{
  "model": "multi-label image tagger",
  "train_examples": 48750,
  "horizontal_flip": false,
  "cutout": 0.4,
  "norm": "layernorm",
  "width": 512,
  "optimizer": "soap",
  "shampoo_beta": 0.99,
  "max_steps": 11400
}
Rows from block 2 of a small multi-label image tagger, named by matrix and row number. Rows with one number belong to one neuron. Each number is 500 + 40 x the weight over its row's rms, rounded and kept within 0 to 999. All counts start at 0. Numbers have three digits each. After the name is the row's rms in percent of the matrix's.
After each neuron's rows are labels from the 100 images, of 14848, where the neuron reaches its largest size: "strongest on" is what is common among them. Only what is clearly more common there than usual is listed. The data: analogue clock faces.
# u: gMLP up (value half) (model.blocks.2.mixer.u.weight, 512x512), inputs 0-127
# v: gMLP up (gate half) (model.blocks.2.mixer.v.weight, 512x512), inputs 0-127
# out: gMLP down (model.blocks.2.mixer.out.weight, 512x512, transposed), outputs 0-127

u.3 101:529475517536528517498489526484428460541500504570441448562486565441410457498490496485512532457451514539519492498505497505523455523482537533498491507470498580513469461518504473540581586511476556533492523537501518516556502483419482443499483530413450561536583503456545482473453569511503525519471500519539461461520532465510393465430538469458465449414528518444597577524506440461532496547507
v.3 101:483506491445514536509443487507475496480485511509550494485562526539546426537442552431490471468497520537506463488493465473462484487452583430497538483500503487499491540529497472568458486477528514475417510531501465506530520522467525492454477532501535587531473477446510540461551570473456501533498537455571466545418482583533516509504465558473549518486550488504483529507453531460435391526441
out.3 105:492604544439519481567450491477525529480509502479521491569509511524465535507473533551520492441554537543515550481517530448518486483495533457466502484554575500482527532501524541468512497456552495572546531559519527461494494478403476473503519495554524500519453497502520535541432482514443490468510398570553459502511492519512499513481498505507535479451499502490400515552560541527439446578545
strongest on: four ticks

u.382 103:466465482596469612515490518490490477488447535552546471478505525490452501480460491570477515493452453499489481465557520597565586518508493461520458469525458564483482500514579544454425516500466525537489584451561431501481403503482500465495487523543567530587450457515523500524520546519476437625467495477520511515451518533487563552553503494521546532507533519434470466465488498443558538437493
v.382 103:542542535523486541459462506559536482547552420479529465515512528463412523560487466562418465512456522574459450419503539532444478495483454512512432543574411524531504490493531456487528504489466514550527458470485506480498513560519518479541425527552519496467501478544488536544480554521508577537555503503502456524496504541497446469485476536425525546466519540495494594476496450496503488525517
out.382 098:535534493472478481525543512486525468471497512536497546531527380498513511548492481533527494533445489458553556563438479545434488485478562490431455462497445494538524477512473400479463480502535581482490518509474554597503552491522439507430543457517517510437513538444415536538514478465544457488472443465451492459575489515524456507548452516437428445503451570493566437458439474513520412488493
strongest on: four ticks

u.76 097:491526547448525528527532530494465481456525446514515601533531478498484530529482460508531442460586474517480539532483497406418476500448402531565510507498537503506487513473542447515487434430469494475468434467452516517472514477566546537533545447504486492530511459395462427432459581541534480469530511464536501516499589473530522509485512462527479551553477381400490475502547517524514513504497
v.76 103:485548501498455428513443517477527541496529550505495587505444488508540492495470550504498511573496458464468571527503458500580473455541500541517471555482525517516475508497490566531500392560487495461523531477456464472545517574517612540456471494529610451592510532529494565554490424530518493534516556469420493489535475493494404486483491524507514501473531470530432510520433514504563519428443
out.76 099:483463433546472488497455487496562574548464527542552515527417479491423512470491523420498535498519498514456488521502526572483544523542491548543487463522498436508474538442475490417495572550481493568560527472501505430528493417516509521433425449478502501402484461535474514552484461505520457507508478495467486477512403497563535489484444562372493457488532468542473525454494509475522478521505
strongest on: four ticks

u.460 095:497413472483521469494513512561506493492595435447478531528429490452454461487511516497581508482538470571531509449550413476506519580495522471406476474483490442485468541531542463443469496467474481483500521484538496513504537494536543462479539536490557465466406509539473569471518538404477516528549478511552512567504453434519506550486524587419486488497455453556530461472477519501470512429467
v.460 096:518496488465465464524384455587515431539449465529525497461508498457544449492428441509428484522527457527437505477491460457478470446522513526480546458496519516519487478549467498457474417500513493527476545499511517494569456490539606509530488541518520575490497510489512468426526537435451524454466520515510571452510427375465508507519465570525419500485483532490503465513457508482500540575561
out.460 096:535499482585496452545551536495450494461451486556566481535567541439521544428480453531504458478535569529553475483514533487564521560535458507485472525449480417497518496444443529509441480501562480518482521424482440503541497465557435453471526572493544483469495410473488507455557570572489463533468449504492554487510562461505524533533528479571519573477573433485458470522426551490592494544515
strongest on: second hand; hour 12

u.462 106:429518574481463515531518484503487539509485554455503459473522410480510513543497525499448525466506493597556502423484543467482552538501500458477534544466556523453566495507481511486562495476475469494484486531481463448451505553472525531516492547509458525467439479465522533517548505529474505512513520555596558500502434501504539602547507403488481555531503457472441508495505500532529534484451
v.462 096:544431441491434490419510463459540467550491596441533487524403532484479535456468503491483454523447430545558428501514428528423541487446479490514458447523496487478499451505531511493477501501452507460487523505464507508470508451509481498528595451543536520512543507493476502510503492476510497508418466501490461495525532453497535444498520397498520458567495515540464465522528515557511526489497
out.462 096:488482554538514477471473450511529483492456495503499506526472544435455413443429542501551503511510477470511507513555533522540470564540464497529544493534553519547438527517532488502534455498485491529513528545476532474461441515511506475472563509591460493472497517479531505497552451492505473537490495493516534558509496483448481515467557484465505519530570533537547478519517509466475526420454
strongest on: four ticks

u.345 095:465547495477512463434539488529499485555442504442495493522486486467551481531492516548448482474546518459536544562443473493466566533495475534445474479445494513510501467532458564480486548440528480486549555491547517560597454533472453402482540558524538536602608519469551458484493490540496578475494521502482543535529495528534446480470535485524531510438462582451485512470524466543516468493560
v.345 096:419541503476535481478474471518496408452472533470569441524444483480531497476477526483486386538529495471503489493485569453561505439466520511546472477568507440618502531541512545563438502465456562482426568431526488453525502530520526442469433452517530522584499542489521543506563499429483473480451526488464487518523505469460590495530469452464517488470503444472537520541506436470505547490446
out.345 100:562444470497501496540512543466429566474455533456534453514530496544496526570450513489554513490447523542496463469444500473501526501540502510482459443556550545521521492503521483536515470541537492532473529475529540506529547434493502525549469464488536503480416484573463546443510458478503455497559521471511479545557500427573447501468466573538513562486586460429571544524552573464421493522541
strongest on: four ticks